python train.py --horizontal_flip=true --scale_shift_norm=true --optimizer="soap" --max_precond_dim=512 --lr_schedule="cosine"
Rows from block 2 of a small image flow-matching model, named by matrix and row number. Rows with one number belong to one channel. Each number is 500 + 25 x the weight over its row's rms, rounded and kept within 0 to 999. All counts start at 0. Numbers have three digits each. After the name is the row's rms in percent of the matrix's.
After each channel's rows are labels from the 100 images, of 14848 (inputs lightly noised), where the channel reaches its highest value: "top examples" is what is common among them. Only what is clearly more common there than usual is listed. The data: dead-leaves pictures: piles of overlapping shapes.
# convs0: first 3x3 conv (model.enc.1.0.convs.0.weight, 96x96x3x3, each kernel summed), inputs 0-95
# convs1: second 3x3 conv (model.enc.1.0.convs.1.weight, 96x96x3x3, transposed, each kernel summed), outputs 0-95

convs0.7 072:510532531525516485516511497462499492530436404482503492430431507523499485487495500544497551519497504508548490497473509507519483493501487515475477496482512519502501475490502472511494508516491520484508445477481516515513500464524468465500499520488513501488510479533515481510527491519490545504
convs1.7 084:427503526492489475518521492535479504528549439527482545488520470525496500453508515510500493483494494528494548504481450468477463506465506508494436508463460494504498492484495482487455474508492505474502468491521523517461494531507524540526513507484500508521489536484510507509504505451522499502
top examples: pastel; dark

convs0.95 094:504460513485523533499496479523487527471509459506516537506526508523519479520469528477505497488507470507500542493588502492491517524507551524499475494529510478506521436518489491480504513510497534515507496490543501476494501460484491432468502526510486507496468492507499421477513489490522508532
convs1.95 090:496495516498516502458493462492483464506506459457484473450491476493465460486573524541472484526505541515464454464483485483518455482489498501496509489454483508540468480490519502496496539479472507483540515487482517518501520507535493497546538505501510503482535486510535506515476499524455509494
top examples: shaded; ring

convs0.51 115:499508516456490475485483482505484537438465454498496429451453488471500458491512518513496505496502503480481446463491506522461526497506536512516538489498497516489488472523525491528499495495502502500504482503483468511512492491495506512478478520468496493448528500546504512557483534508518564498
convs1.51 107:497477455481529509487481539483478462497485473483481530505503444506499498506517487449507513462500458487482534497520502482507458461501498513522519514499433500477484458523459492464486494468505468501520482519482515484484542495486541489555514468521482517510505479486536501439473530478510484504
top examples: warm

convs0.94 118:480486495499495520497560488484503489496515534510463515519468471475507501453501458478512564508521484521516494508469503486428519502523529511481476474503507471488501540506482515506510505549490526506461486497509531489482545495477475498485508498534445518494426506495491512448511506521508515460
convs1.94 090:557516511547504515488512498519524548535539464491526503511510505523505472492499454526486518518501517515485500469498508495547507476471497531511554542495528521531531459518501484493526500474486539486477508463485503562515479490537512553503531478504531514478503504491504467546508470481508490539
top examples: cool

convs0.87 104:481507492502497501483515509513527476492497531469509523428464556463449501480487480473507486472497429484478504532528491485508514486500514494506464478456501518469504481504509503552512496491507513500523494483519435476488516477491494503515491530516498506415456481497493501461487506510505476523
convs1.87 102:446494498499477516487494471490433532491487526457472494568487508490503497493521533504502491522502489505500503494477495530491464534510488521529496509495470501473466498478528506452472480509505490534518490496525526491458480543480471513511515474497478560517448477521477559502487491498477505447
top examples: warm

convs0.8 098:508492579494469448467517526471488498489464484475499527469454465483483450489521499513486491510488501510483467536454446484476485470457575512484490516511504501495474501522502500521520493509523519514497509506503513522465510545499513525558506496510505508504496524544501491473538498514506512494
convs1.8 104:506503475501530519518500527479497503509522539503520481518486516508541535511515502482521510482534502505498514515527513523514509509514495532467484500499500500492462488489500473477478497510506500485496484489514482517508483474491493457448463488438472452438487479451482469422468482432456515472
top examples: vivid

convs0.53 079:495487503483513500496542510483489506473438457437457479470470489431468463493489476471502491506504479505502505507481491500454516500458505494481492483551503466475458475493482490474503506480468500506494470500478519469510488507540502497496520515520507512501500556543484454542494501525509531540
convs1.53 114:502499466497500506458485530468526501492475510525505501527485498485513524540514489494486491470500510497504459481478498472513505464481463478444503484485520526528497528536552477512527523504508484491510492489489459509507498476494520447521490499493500511508516442492495495401459484450459460492
top examples: large pieces; dark

convs0.37 106:468518512522516491548512532453467442490495495505496517510488534509488511502523452475514511542500491534500512456461513521479522483461499448513475526442470534511444507470503495506519489522524528443502446494513481509489487498481491493488465533510536473505517497486513507469524515510488518517
convs1.37 113:473504504503494481540479506507494488480520500500513497503503511501507472481507498539458458480487469465490468546563498521487507527485458523514566511563537536482519526462526502529524505468482533546544509497525519504482498493545532473531446511505505465522507506473512505486492505489505493497
top examples: dark

convs0.13 116:465455544514494477500491451493499502481479486476466457511486477535478484438480463488477461485521467462471493524495472511533508480470462495508500507500508482513517509462480516485484518524485516462440483510492488456490507526494478474547484486528511509479510494526437469455490499504480498497
convs1.13 114:486480510496472509482491552473513492504490516485472535478514473437508482456484473469528526472433525480504514499517530496479514479527516505499514512481475502487505465530507479500523498519467476512501484564490530504499564507503518502448479497487512511492484502476581492523517496498524464483
top examples: ring; gear; frame

convs0.15 214:478471490548530483506470502472530535494503425514482512478506475505522478524516544501495511506497521503505481505510524519548505482492519487507491544488512534516500484509507528523556502507510513489480494486533513481491475498411478501446464508482486482437537501520513486534484503522524525503
convs1.15 083:488475505510513465499518484529542511471542502529501472479512457549474497474496492517501491509498493532497487527541472452432441462507462461501522510493492490496489482523534478503510500507496513446464475545487473518508502545532512554524498547469487503511523496494511511488515496492513490479
top examples: textured; dark; pastel

convs0.12 087:458467504500518468497513441458522511526540470544481537483506483527542486492493505455487450502482499513504484488464492485496460497481514506484483517509503507488486454509504523517521511489507472515508480485475512463482487517464496490508447515514449474506459556519489451556466499501506518490
convs1.12 098:504497451523508505500467540469503499491488451497475446471477527498513509517492503464508514472504497442481503490488512457529503476502469508475534483475495517507509523505518479490512502508468498510539477463484454517527523472491545482533502462509503528474531434505518504437466472480507474522
top examples: shaded; grey

convs0.29 091:492484497483499483504494494478485546489519488516510486486463479530488512445533449527474577509489508493472515528476525459454474555505503492454498442476524510524507501553485567493504477486497493468493483455499484499482493528527513504525478501508477487500488507523487508483522498492498526533
convs1.29 098:497473533540535495484514486506534486489506511504489505474536553504497516486464492540524517483532521505521433509523485484504485497495483474488524531505507477526521472463516526480514508494506479488520518551503509515514499531501491481453517539449511457476538529466532489556524477521502554477
top examples: cool

convs0.24 076:472495493475458488464453512482544513531501522492498448536515529497506514489470453485494489514507490488464519488515541500490465523525513555481437511511503513501511511523495477511517520495492463520478504478424522487503493536499494512506514427483518501486503481479517482527531540504477511526
convs1.24 082:496529488509533535497492491530481499513487476500495517426535498535528513504483549508537522472490521549504464476485487472512508477456496518467542512519483445462469476497509512476474509493476521477499507487545521507506522501485495491480471514525497467477488508520506455430525498489466479474
top examples: cool; grey

convs0.59 099:480495493479464515495531506505518492468458489460502496522482529556455488482555487481487494483514462486466499524489477514508531428471523447477504473517504478505544510459468489519490512522509559490503479525521466492497516527477487496507503508497524542459507493520493482487514533483505464463
convs1.59 107:497493491509515512492485531456506475500529522484509512592503513485522511472515481477514492504530479505499515523520530546500505513458469500502456480469548494508496494529513510491505483504533489499455477447520478485474501483532499469499464486462473455451462469492476500451489501468488503473
top examples: dark

convs0.43 090:516498494445519470506493513508520469499473486498530485456548523537469476497545491489516492489489452501478502482489503509459530530485516487507457544471492516516451495509436537494445501514478514478502457509499443533511532492504497503476499500507476508478530494489530499451490537506518521487
convs1.43 111:486498481489522498502487471520482474504507499485502498514474435482511514525463477504467481507491501493501525497512481504504449511512515496493503478508503415520464515474491497482540411459520480515481516504529492478469485493497497522519486491499500493500471507507494436498501585479470476491
top examples: dark

convs0.61 125:492558536499488489490523499482506509501498512504483480531474520520503482457468442461523513509490456502490498490528500518378504504506528483540487497513502468488461544507485489503490502476496506500510536483455517521463500495523502511530506491508497504519449495506510495488552522503516489493
convs1.61 091:503468477485488497546504524503508505496426512529509533508525509507491534499511500481425485466507490481492502535464484583491521548503474516524474484504496474496491482449461508497504516491560460524536491506487490453464489510489533535497512490510473482488501508508500506501495494466508481497
top examples: textured; grey

convs0.46 077:531528483509508480463531477500495479500473530511512496513489463510490510521519435506533460520477522516518514512477466504470488493484511518500495467440498495516505528495519510515503503468504523478541477505465417513512468504457525570477488510493523508478494511532498505431510497516530500504
convs1.46 063:484479485529495513481524472476507483484487492527486468461511530484463523481496423506477527452469494499499436526513471547466495486466498473509551501515487485484515531468474471510499472505536512509494514486547513485452503469525488498500520513512483501507521500481520494527478476477446466475
top examples: grey

convs0.82 110:499501521501473485507467467493498517507467499508496490520484479483552476486501480483508486497498486515492488485489499506482480497503533493485514471503506515494494492474500501520497495501480487504457517492532518464484506495513495502519500500509346504490586530512506502554502499494471498482
convs1.82 117:482512511483471523470505509459502504497506504499479525503505493436502475491493524478491482488531505488497494488521524507525517532507488509497489515509494523491544471507496490499479503505505495468512510483518501474513489500491530567474499492483405471498378477503483508459503511468513487504
top examples: pastel

convs0.76 101:504492512499515490514503479492514500516513513500516463477495487500473511502493494495530479506489493513399499473536520516448504467500478501498519524471508444482450496503503493484503508489536485506502531498473433479507480557536488506531453525457509482473483457530491485454502490502497526467
convs1.76 083:504504541530487479518512513492539510505501525520486560490475452489488457482527482513487463500500543542507504514510519505499507523471503489483558509476513514505499510508491481527514541449494469464441483498544493545518501460461529502459555501526523543506528511497513497541500497499498509516
top examples: vivid; pastel

convs0.79 085:527457491497503495509485469500479486542463504505511510507498500500517521495538468545540523539505551520501487524515481529506469494482470503499493473479513503486482462465504493506468491461470541479528535506490569503419525503473521488527505477474506495475499504487466461478477518469533477490
convs1.79 119:525540534527514501523515469493531531485513455482510493498518502492487532481496493516469514482459457470492471514484478461538572469506497510491517520523530488501500501470538511495546505508538492488501485482494536482538486513516487460424499497511547513499555481510506524541512503500498503531
top examples: large pieces; grey

convs0.92 086:514505484471487497476528471492489501515492474510456502514474516500512512480469483514502532512499462490515483529525528514509494537536531478477506532409540499533525472509508537518539484464453476493483428490525451496471512497511472478494493523522488494451516515502490470509505462491515516503
convs1.92 097:477496493514517501450509516488447456497484479517496502496501509518502487519541495490479483477497477502490494492525491494543548503432482509483506534599503512508488510556517518535472477498506483440518533468479485515499530492509522487508483495485501480509487483497497497462482450473480482469
top examples: warm

convs0.23 118:520517453480533554476515482525492532496484480497485527501490526520496496488504512505490480497493499500509482502495489482501502488490441506465522495461507475479506494483489510489523514501505500485508459494526523543507520414460501494393469506512492482440525521501508471527506522504501527517
convs1.23 094:507489481526466521476490516495497484489526563488505491506519509509500532515500495490501531525498511523479513511482479543512489528518514532521477483426473475492478502518512470483455483509525539503530529477512491495498500506500514491444506452452469462418470465489465513498487485499467470483
top examples: vivid

convs0.34 086:517467482522524488498494498516527524498489483486472458461477485448494475462475494471512506532513487499487456491502487499468497503477513499494477445559465458453456493485441496467460529496515545508492503508471566511499480516486473504479461490478479468470498527497468496505491519510495508498
convs1.34 115:480489469501489494490472494466502499472485461527517487517479496501514498530495492485479483454495497491507471483524523489525508464465476493467505484434540525534498505530524500520521518493480497472480468466467471495495513481498538480539528480508517549548535460497504505412479507464491465505
top examples: dark; cool

convs0.77 069:514491523512544493496516512497488499500511478510484502478476470528492512479470486502489459519503484519510484466472524511503505486532541518526487499537480497476486506495477475497486488546492462490452512532492480465465499521542558450476497507527467502545466524502427467457468486445496488515
convs1.77 107:481504493472492493445532484466494493499491532495486472502506521425488444537477531530544501496521508507502499498455494494529530473503497517446506522482526505569474483502527493524507522495511526480518536517518487491499494450482478543501489499506517491532513436491494503461524532499482502514
top examples: grey

convs0.5 067:544494458489528551491481569533483486554508523519486509528525503497525543516534493486505499503494501523513520508454501498578493485508484507493527479485463507501501492501480483472480481466496482535491491499469436464481521458504493510468493505496494508493488457499459496507532474536514518522
convs1.5 080:467514556540494491542544473524500499507495486467488464498490520523464521480506502510498498560545513492483526483491462519468500505499521456523477500523488502489509495496496548504522469533495445490499490505520511543475476524512469505471496459480466501458481574501523504518472511466497499485
top examples: grey

convs0.57 109:486486490486497509501503495526484478538522474471495524473533472493455521495460432445507473488495478478466470489488487508454494511477522495509455486513501514485525508509499530492494492485509477481496491472541498504515485558474580505490488471489517498505504503462446484469468501524497467453
convs1.57 142:479495490484478503536475515485496479505500521489495505485495491497481446507531495495506575467490523501498501524520514524496519476516501494456501500494500499490458473496492510492512511503481518478511507561487510507485566494530427490456509496500486505511482498470601472487488500458457504486
top examples: small pieces; ring

convs0.40 086:500499529550538487515500487495521499551535396518475512489501501514477567461504496494490538498494489521497462538514511514504511518516517532496526510512503514533487484480503500499509524517497497502513509495516533467515473487419465480512471492479488489554504497481498479499472490508484466489
convs1.40 095:465522487518512447522503501511530506487499512520502507523492497464529527521511479525470499522507486490483450481476482498461496467503474466498536498541490520461514493479534493504509520511514515497512521479497475513488517464541520459458471491517480506434517474512454538491458541448456516468
top examples: dark

convs0.84 105:512499476530514506499523469469521523505545457517479509444459472480532488463558469493526481516527513499516495536457499456469484542552520513507475473521502516498477487487481502507514494509496505485522460467481533451489524534461475493544526495509488467491498469486458501510509517489481516514
convs1.84 068:469510505508472492497493499521465510521515516534522499516480542558525483500490586484469512490476487524514522485490506508488509460491495440474464528473486480527525486552534483497493555498498530520564493515502522547493496487507500496480496483509490535524511528500523471520481536503519482527
top examples: cool

convs0.10 110:498538568498535504512547512487510519517522509501489487504487500503501471465509504501514536525523497516519501508486499493467518504512542489515511471517501491498483523502490479498498494457473514473534431441525530505483516505507475540516508483478489501528442483466554503498499470477423471472
convs1.10 121:479484427524453510493465470508472461518498500524515507517490503523513530500460478479487495496498482484486492502499524527475477505496523512493492509499449492502483448487484485470498502528524448491494524526470476491537508508503517417508506509520493507497522476516524519547491519576535511527
top examples: textured; grey; earthy

convs0.25 083:509535506502473479490515511497509493492513502524487465533524472498498530450522493447488461515512423475466474494488512511453499487455558492532513464504502457500491558487459484483515499484480544482496480491496495530496489546495478505560520473494487538489480515495481513474481502514488493509
convs1.25 073:514523461514517502529569505490481463494469487496504443475468585516508528538463462485504525498486525499535484470497495474532497504492482513504477543459524493468494473508516516491501499524499487505531530519506495496524528485496522532479483496523559515472489497493500509502553464500492490467
top examples: grey

convs0.3 083:524516509526526540492486510580537516488505481487509463480505499517517502503486527522489528498498486481486496540521491517516546536515478530524543487508474494489487502467499467488481440493470445442487484484457531450465504505495503526496496476488515514495493478478495501509489482444506481453
convs1.3 107:508488524471513487511495540459513495499437482489506525496509495507513485515501488448515489457497495482511479482489514479519516475512471477477524495510550515497511499500524490506522541488510467528505515515492499501504511487503514510516502493482519501505504472499486485394489480388466469491
top examples: grey

convs0.2 059:541500487524488535501514490531513512491465475491533530463518539500500540559531466529511503519507498512509502492503478485455528495473503484512545492525515524509518480482504506473541497491520473510475512485528561524524514522510559505515517452493469493540557519507507507528455519491455491497
convs1.2 066:469441534519471504495493467521466484531510524483467502514496454514480502466489521519503512532502509504497557468501468552481474494500520489482442510487457500525457496460485517501495457502491462510500495518509514547467515486523449504544488496529447492477466531505522508498519516488498501510
top examples: mixed sizes; pastel

convs0.0 107:492457555526491484505491491460510477500482492511455490486490494492557506485511444489498503498528501496505506465482496518565492465491477517492499499512501504474471497489487498533493494513506491497406544538532532504469518520505478478483515499495455517490559509480459488512499501473455493481
convs1.0 121:419484466486521523501500494520482476523520507514505502516505529507502484501490543476498509506563441523478510498493498503466459520496521478494507514500518449515472500478523493493461506472497515502505507511505480505512535493499493509540518490491402492484457516519468471469505523448499483478
top examples: flower; small pieces

convs0.22 078:460453530492500482499488458482516496494540450532470485467477479459501471479489488489480491515525500504498500473508500540485558489489505503509498459524492468475492480512457479475501509479499440489459494465524493463493480489485469490524503531535488511495481501516532455505505421516484527508
convs1.22 092:490540471492482482516457540482526497486447477501471509485515474535505526528477494485500501486459488495484483534514473511500478539495492490536491496470451490495517537509497493494439523479488479553489501554477509464471533524481515530476508501477515498487514503524507499474427471499529481458
top examples: small pieces

convs0.17 080:490498505501495471488466516482483515481474503460493533519474519536485495505489490516469542462470479459488456488537512507528508524500487520484531509490490475453481502526488501490488510511491488514492502570444458444529488522500513491505498523514507530451507449552478506496491540517521552501
convs1.17 083:504496512546520543507500510509507504477473496498540477519507518466526516521523490520503530510501531496534507525453528475482505480530464552517487480476504535536534505525488560524543480524486528473504524431499526484457517517504510536495503478553516535510466526515499486528478477510490493476
top examples: textured; small pieces; grey

convs0.36 105:498448537533513482505481494474486481518514484517442504494481436517522483436491442508516527519513484518486478487510505506527512489506488503490502477518502491494462456493479497504507515502491476499429537467503525488478503532485461439508495508501473492530525516500473470550474479521470496508
convs1.36 100:514416496506480505501516550484534531450487485492452502500481504454497506501511423499493465487387494489495478522507510509539501498506503511493520498500488525462482508511493478513520508498483479501494481503514503496505489475507529465508474496520541488503544503464499497512513501476486501509
top examples: large pieces; warm

convs0.49 096:516509436466501541486494520505521479527526551451497468505518517487506503493483543489500456499472485477491462498461478499559467495477491499510465522508524472495503481500520543519465475471536473496500470484526502492520486491487470498475497431476526509503544528494497489474452519478496482507
convs1.49 065:449492488490499518531451484475488464500447503532487497523474459480521501499502512457529471506468488544543512528556494528461498455510462530492460519477460491517485471522478485487490520491512505488527507499526497475482521480544515456513526504505506486514508479486524525462481509492458495541
top examples: earthy

convs0.27 088:463478512504455448510476474469467482511495514546474491505517496489519501518506469512506482519526497502499446491516467511456506505511476508530503489538508515516457510495505487542526470489480464489456489477473501457485496585547494515546485498510479495495478494490466516513470558515491511493
convs1.27 099:534480487484517474477485514510528526494483459497493471484462501491492516528480502486498466514495503467506496457465469432497480441490479482469518484543510527514492499496518517500505526461506499525527484506501501523528528460503529457513519497515519498512533465510514528414488530479463465525
top examples: large pieces; vivid

convs0.42 096:544527467498525489499495500503502522510499554467496505504466462484474495487521549498479514508490473483480489522497475486521457505503488480459489516408499476479503499545500565499520500491493516509506505487496435500486499464511477509549501481491516538494567483497508471526497484521510506477
convs1.42 075:465434517492498510476448497486481489504488455492504546473514545498536531524543460537530501462479537503499528549456485512497506503518502490538539529512499521499525531500521494536481470520535471547488503503533519503517502478500522457515502504542475501507483502502518526471475518513515483507
top examples: warm

convs0.60 149:491489489499494483524530482504499508514482486508459510500485500511502475454491440431483469472550460483475508505483480475428522497502547499510498509523514501485500497515484497498507516511500524505458507497496500432488502513501429472512498489497480506513405524518500502472507495493489498505
convs1.60 107:486491496489488507500480553495520483481539519563508522533541499495515556485466477467489490475512507449506484498462490426463480465492469468471479491483466518513522507483489463496494501508475485480514476537487490456469531487512543486495488505501474537508528489480478501459466496477478492496
top examples: shaded; gear; vivid

convs0.55 094:480557510479486494510484544500489506531483503499544457493497542502477523552493506477508445508507510507456516483459463523529473542496521518503505496483527431510491516513484541476489514497481498497540489523523476553467491477515536509493511478461469495517512517533548478499517511491526497516
convs1.55 090:504522492468517503491488497524489491560546463498546500525494541555485517510501517519480551495556482522514539529488501499473484468499496523534473500507496479464478487493529501483493515509548552525553523487472496489553502493497488512512497477500502546513465483493487510479539512465483506465
top examples: dark

convs0.89 101:498550529526503504551520555514486471500507472523515508496471511505530500500505466434486512458517456457473479514482496515435536499496537511521514489511495499483459497502479493500487481497521556511507481526519480509526485471461437479485508529473495525496499454497523517499473505501529495495
convs1.89 084:499473482451501463484490455469512541528500497513498465451464542485485491516483517565513521504504530536522468498520486482567455529521475508502487514467513529518503513509524463505492479496491494499502514440499479502506483507538547481527478488488500467525486518486496446484519499493473499477
top examples: grey; earthy

convs0.45 130:483501522492496508526506490512478494515492483500484488497542471496449494520510502496512505501527459483474520512445501510557481479501504501500481497472509522502580487527456525477533491538504488498487436524533495527517507510504488460506485507515492497488484450490557498563472459509461492470
convs1.45 090:484489492520490481508508526505514493560531513523504519522489488510499440509521491475587502529582536493515481506465486424435488490501492508480493502484533455515503506533483485521501494490464505462466492509501495505513549506521491510513522500498483498522504522515493518498519492524513489506
top examples: ring; gear

convs0.52 093:499479579479529495520506507458488484512520467478492475461523464473470527488490528470497510482471477516482455476469519518469501509498479505507484551499493525513486489517494527504538495510497488497502545501511495485488487534517489477503510470396505490499501542542525488485546487509501512502
convs1.52 088:502542486515509487544462568515518473486516496526528526521500541507506480535501503495477469477530458460526480540511476494510507476477500522487496501513517507469487491512509497521465501500498543528500522473518497514551480495545527495483507514505490538553537456509498497484435510500500443515
top examples: shaded; dark

convs0.54 089:494457497476510502547479471507501500551476464476499462440521464469481536470461491501484487508505483479475468485447452525466537537495482504503497483501523499475448513501490485485498490495502495484470429516504470492520490473500535483552487504486512501445515491489482523514485485503510502518
convs1.54 083:513531487490497483512472576479484503482498497510519495484481501480451467506483491466480492481517486477495523509526496496538505482528489507513486528494484501537480429490458460513456498491507466497511499506512517487481479478500488514469499506484478491569480479496490488442470572443507510497
top examples: earthy

convs0.16 078:495445485476537499525510467470501504526553433513490468501524502556522489509507515507494472509489482488488476477495501502531492478497476503544487482496503538487514508492478486514534514518522493496495425509507499457489490556469517464492507490494548556462508459491496465489477504502493528481
convs1.16 065:473555492516468465514479498516495483463460471490479519471501514494494499487512482490479500510535513494529517532510509514519519483503494544492451502508482484512493502469491522482494465515483493519468529466506488511501496537491451562448459466489476502436476523525476511529495524510535439469
top examples: earthy; dark

convs0.90 096:480488471565544444511498492499436498492483490486497485485543540514495519504493442485496510484515481520450506506551525522529478522509492514512473456489482551459492509506527485452515513486504512511477511498460467455488474520509497490484495516474482512475493522504469472505483483493542495531
convs1.90 121:458545528513517456530531461533517529553503478506523489482522481484481487473565554529527502552508497530517499493484481474513468499524467498474479491494477470533481517467510512465482498503484493518556494520519512498501514510498454507494483504486497478477505539484497498548509488499454537506
top examples: pastel